Rows from block 17, named by matrix and row number. Each number is 128 + 24 x the weight over its row's rms, rounded and kept within 0 to 255. All counts start at 0. Numbers have three digits each. After the name is the row's rms in percent of the matrix's.
# short0: shortcut pointwise conv (model.decb.1.0.short.0.weight, 48x96x1x1), inputs 0-95
short0.5 100:119136125167099121132123147104143161151169105148137123096102158154088123104107133121096159135115179114106148115124104141125111113124102147109144131177118103174147138116122126145125124140163162147153092147147132137099118158122154150202125181165162117144120159130139136188136158144133127137
short0.6 093:112144128117136118145126141127107108155106175123126124127154152109116156155135100098137139149123137101101168123135137122141149108145124148075127048138141092133125152102117109098147071138162141131136108147122172122065159107131150121171135099155121136139106151118091101149130162137106167095
short0.7 092:114115135161143122159139116129116127156116170136092078100102130144124124150187158141161137144141171123152149176092136146134130112104126125157113092139126103139115150130114127181140089123158148086120175114143119103144132147127112100118082116160131101157119141108145130117165132138165168079
short0.8 116:139093098101123120132137144164134115149134133126139104142078141109139085130084158130169110136142156129160173088116152126115134123144108152161117114122090142097153166113114079123135093098151102087120143097097150125121108142111152144130108090101135139086139079114093136075142132130114115101
short0.9 105:120144094119099172107088158123112155133107150142132118152133132145120127117079134115090125146110129105135107063167132126139102127122110100110117114125117152125118133121158142177124164144105141117137151163116122103134140160163143119178153183139133101155128115088144099158070111115126115180
short0.10 113:135141115130102152123119103143159131114111100134130150124085152153167113141142129072116096171130098100128107136166124114093115118163143133142117129118180142164137149161145092083140096134111152163167201093128110108143118122126145128136118111140118151141132092141156143156111120176145098105
short0.11 120:113137092113147113107097127092130088163139119106093135139166092123122135123128111140131105126128123121145111122133107140147118139100089140096130134174077132128146147168141112139101118111136116120111051156099148114137118186124136157167152172136167109163121099129097089130138139101162153156
short0.12 091:095172159149164176124079138088150143097149173118123145104136132099143127085121163158133136132102119114121126174159118139133153111150097104112122089104103083154139097126154104130148107123129135154139128131115123166121156112103144108127105115134129104169134120070121085127094146149091141113
short0.13 097:125134114136154123128143132152105095152166091143119110168100129162137091153140136125147132131095113128107107111136119085133120139165125162145162134093191133099108078111125166120119164137138184191173122126144099126127113118106123118130126129096112157135176115122159111144074128130111124117
short0.14 087:151159130137115143156090167167117086143144130074100139116171110116131151096095148122128135138128172156106109128147139138152176096160076125107117144096143123146113124116139127133161118130144161109100135144074162161143164145127162158117093093131140134149091143105111145115108120104147142106
short0.15 110:116123150122121115117121116142091168099143137135095134110174134096125222121099100128098137136101133160102078165160091156114147124129128121086111157147131155128105100106148143149143168143156142124138121135140098152168129124103154119133131158110171165119112113118155136161123105161124121122
short0.16 106:119102132163124170146123120106136098145098129125111103137147155141108156165156137120154146141111139090118098184123138131139130129111131157096139099073150112118135154112093136102123160162143121138133159114144093127093161114128092129055136075107132142134103119133138134150095116128088098079
short0.17 102:099142127107129117111124111129131184109112160159139096134127134154121118102123090113082165155111172097102111135134127123119173090088113166100135159116182143162151142163080126077109144131112121157160083158106112154102117136143110133128135133123142110138121125136148127145074112129126164144
short0.18 094:096134113145128121120106124157129133118123126092144141149119146106159113107130145138131125137144118119125110093130112154133121155133118128173103129125113198145129132110139127145131139112082118084120197139158078155125155124144094134073152095105106149137157136149103148071158136143097144193
short0.19 111:122118153124128132148105156096122140146166168133147112119086140162109157126117110124104159130126112128092125103151115126113107127110138105120116185132080135132093094119114111201141143138132112084063153160129114106154147142155104128076129127118127119114116177130159133114172132108152103140
short0.20 090:141147136117122122099143124129129127148136118124135154121092124131136156190162125135117092152116144137112122124158161128126125171112168105162117101102111077160130135123098161134156117132126094127112174132132104061106122070148126099119106073143146140134119150134125150085186104143101114107
short0.21 090:119132157133140125122120153119080126095131179122129135150170143138101149139132094169121135157138127120095161155126109093122161089098175134125068179103136133106157078108122132119076162129132112089129133127127135107148110126123142109095147121119130107140135125118121111057136113126138082144
short0.22 087:131142112151109109153132152089086154115146152144150107122139136140149150126144098135131150151111142150144119127117086137192148124120141126093124151161155165102124088110131153170101147104106133096146074126134137133154147105097107135158116186098153160092144139114152123153082084157120120114
short0.23 091:137134136108082159122139154148126168069157114122140148126134167101129145136145162108129087118103150154129160114156106112157098155150117126165124159140112150086116151141117139140146135096100075095095145123141092122155117157107083122124124133104119111113150133121165102104134117133110084189
short0.24 094:080093164130102147108110097133146143100110116114131124150106118130146083156109143144145102158165122161116116131073180154103142134108107155106138123173070128109131175130133115152147121142125113124073146154142183159129145151121122120128164178112133132147107135153111115134162126117136105136
short0.25 101:137156101118156109123147153126142108178110103129131113126139110121166106094122155133150091099133132102111122127105128139114116131104097128121119141097197141123135106126129123092140120170126166152193182118130094114145097107115127096135095134124147160099137129158152153151086112162113108070
short0.26 104:167154144136117141098105169151137136134126127126139147154132106127098156091137111169153148126164104152144122114154120126195109129111101115161130129099103152108112118151168106180127118121143140104109166141145148114145135138142133120114125100055082107097131169110112125131117176153102089135
short0.27 091:096162136147129136153148114147161128116153114123127112118127090154123155149172119134118183166167139126108134143158133113117109112120122112143122095100169131132110105118159146108147126147139157124118102114107097131168056099130158061141110109110113137123155098123184137126120109163093096116
short0.28 086:155140145175144179095129113137144152115131119166145115121108129169106088100104156129111112150124094111085120107110142096086143113148109127113101134181145142106110111093130098155122143134094124134143088144118155170150149132133171137151145144125188102111119117128120111113092126173149118166
short0.29 111:157110132133153134097106128156167092133145097109134128155142129128143105114116110121143096130132125103128144085128157104148114148144103093148117065099113110128142104088078107133178144164106144140164120171159102131101052140125115106167132119152128133162132128145139100157106138153116153118
short0.30 115:112097168131112167114133112175141111105135128106114146106150145108129133097127127111103093116134096157136125089133129137131099162164156088135143144179069143076085128120145150170135118114135098110080125146121125120132121117114132135142186146084123133084160137114138145098140107104135102152
short0.31 108:131140114138136149068136133116177106078133120157111161107121152159109122086134173093120128140111101086095121101118122139117122105137156147089134146142123173130138167166142125131093095125172109107114112129120145106152176133140157121107152168138160102158119093133078125124133156127128119147
short0.32 097:114103099118117074107107120156086111137105110117151148094147171108133144120179141130157085099093211098166111131086119163158156149117164104158148113141141142107153123176135128120120122130122123123159116153101165111148114126128131143137146142145132153120080125147110139119119132139137152130
short0.33 092:106090138113091134108140096135116167100140110130154188121129128111130104121125116132088111099113097136125172145108153114139158121095162107128090181136096121111159104102146136185137141118104122100108133132137147124163134131133142122087099123094138139124099187114151158128137102140097102177
short0.34 084:141091168114156128111139088158088131107141202130112110132071139146108156159161131164135134134132131136140189122151112126086106166117132122127079084116144117134111134110150099131154099123087115108117133103138077162132107106114107125112162112125128120111124111098157119131101130125096113130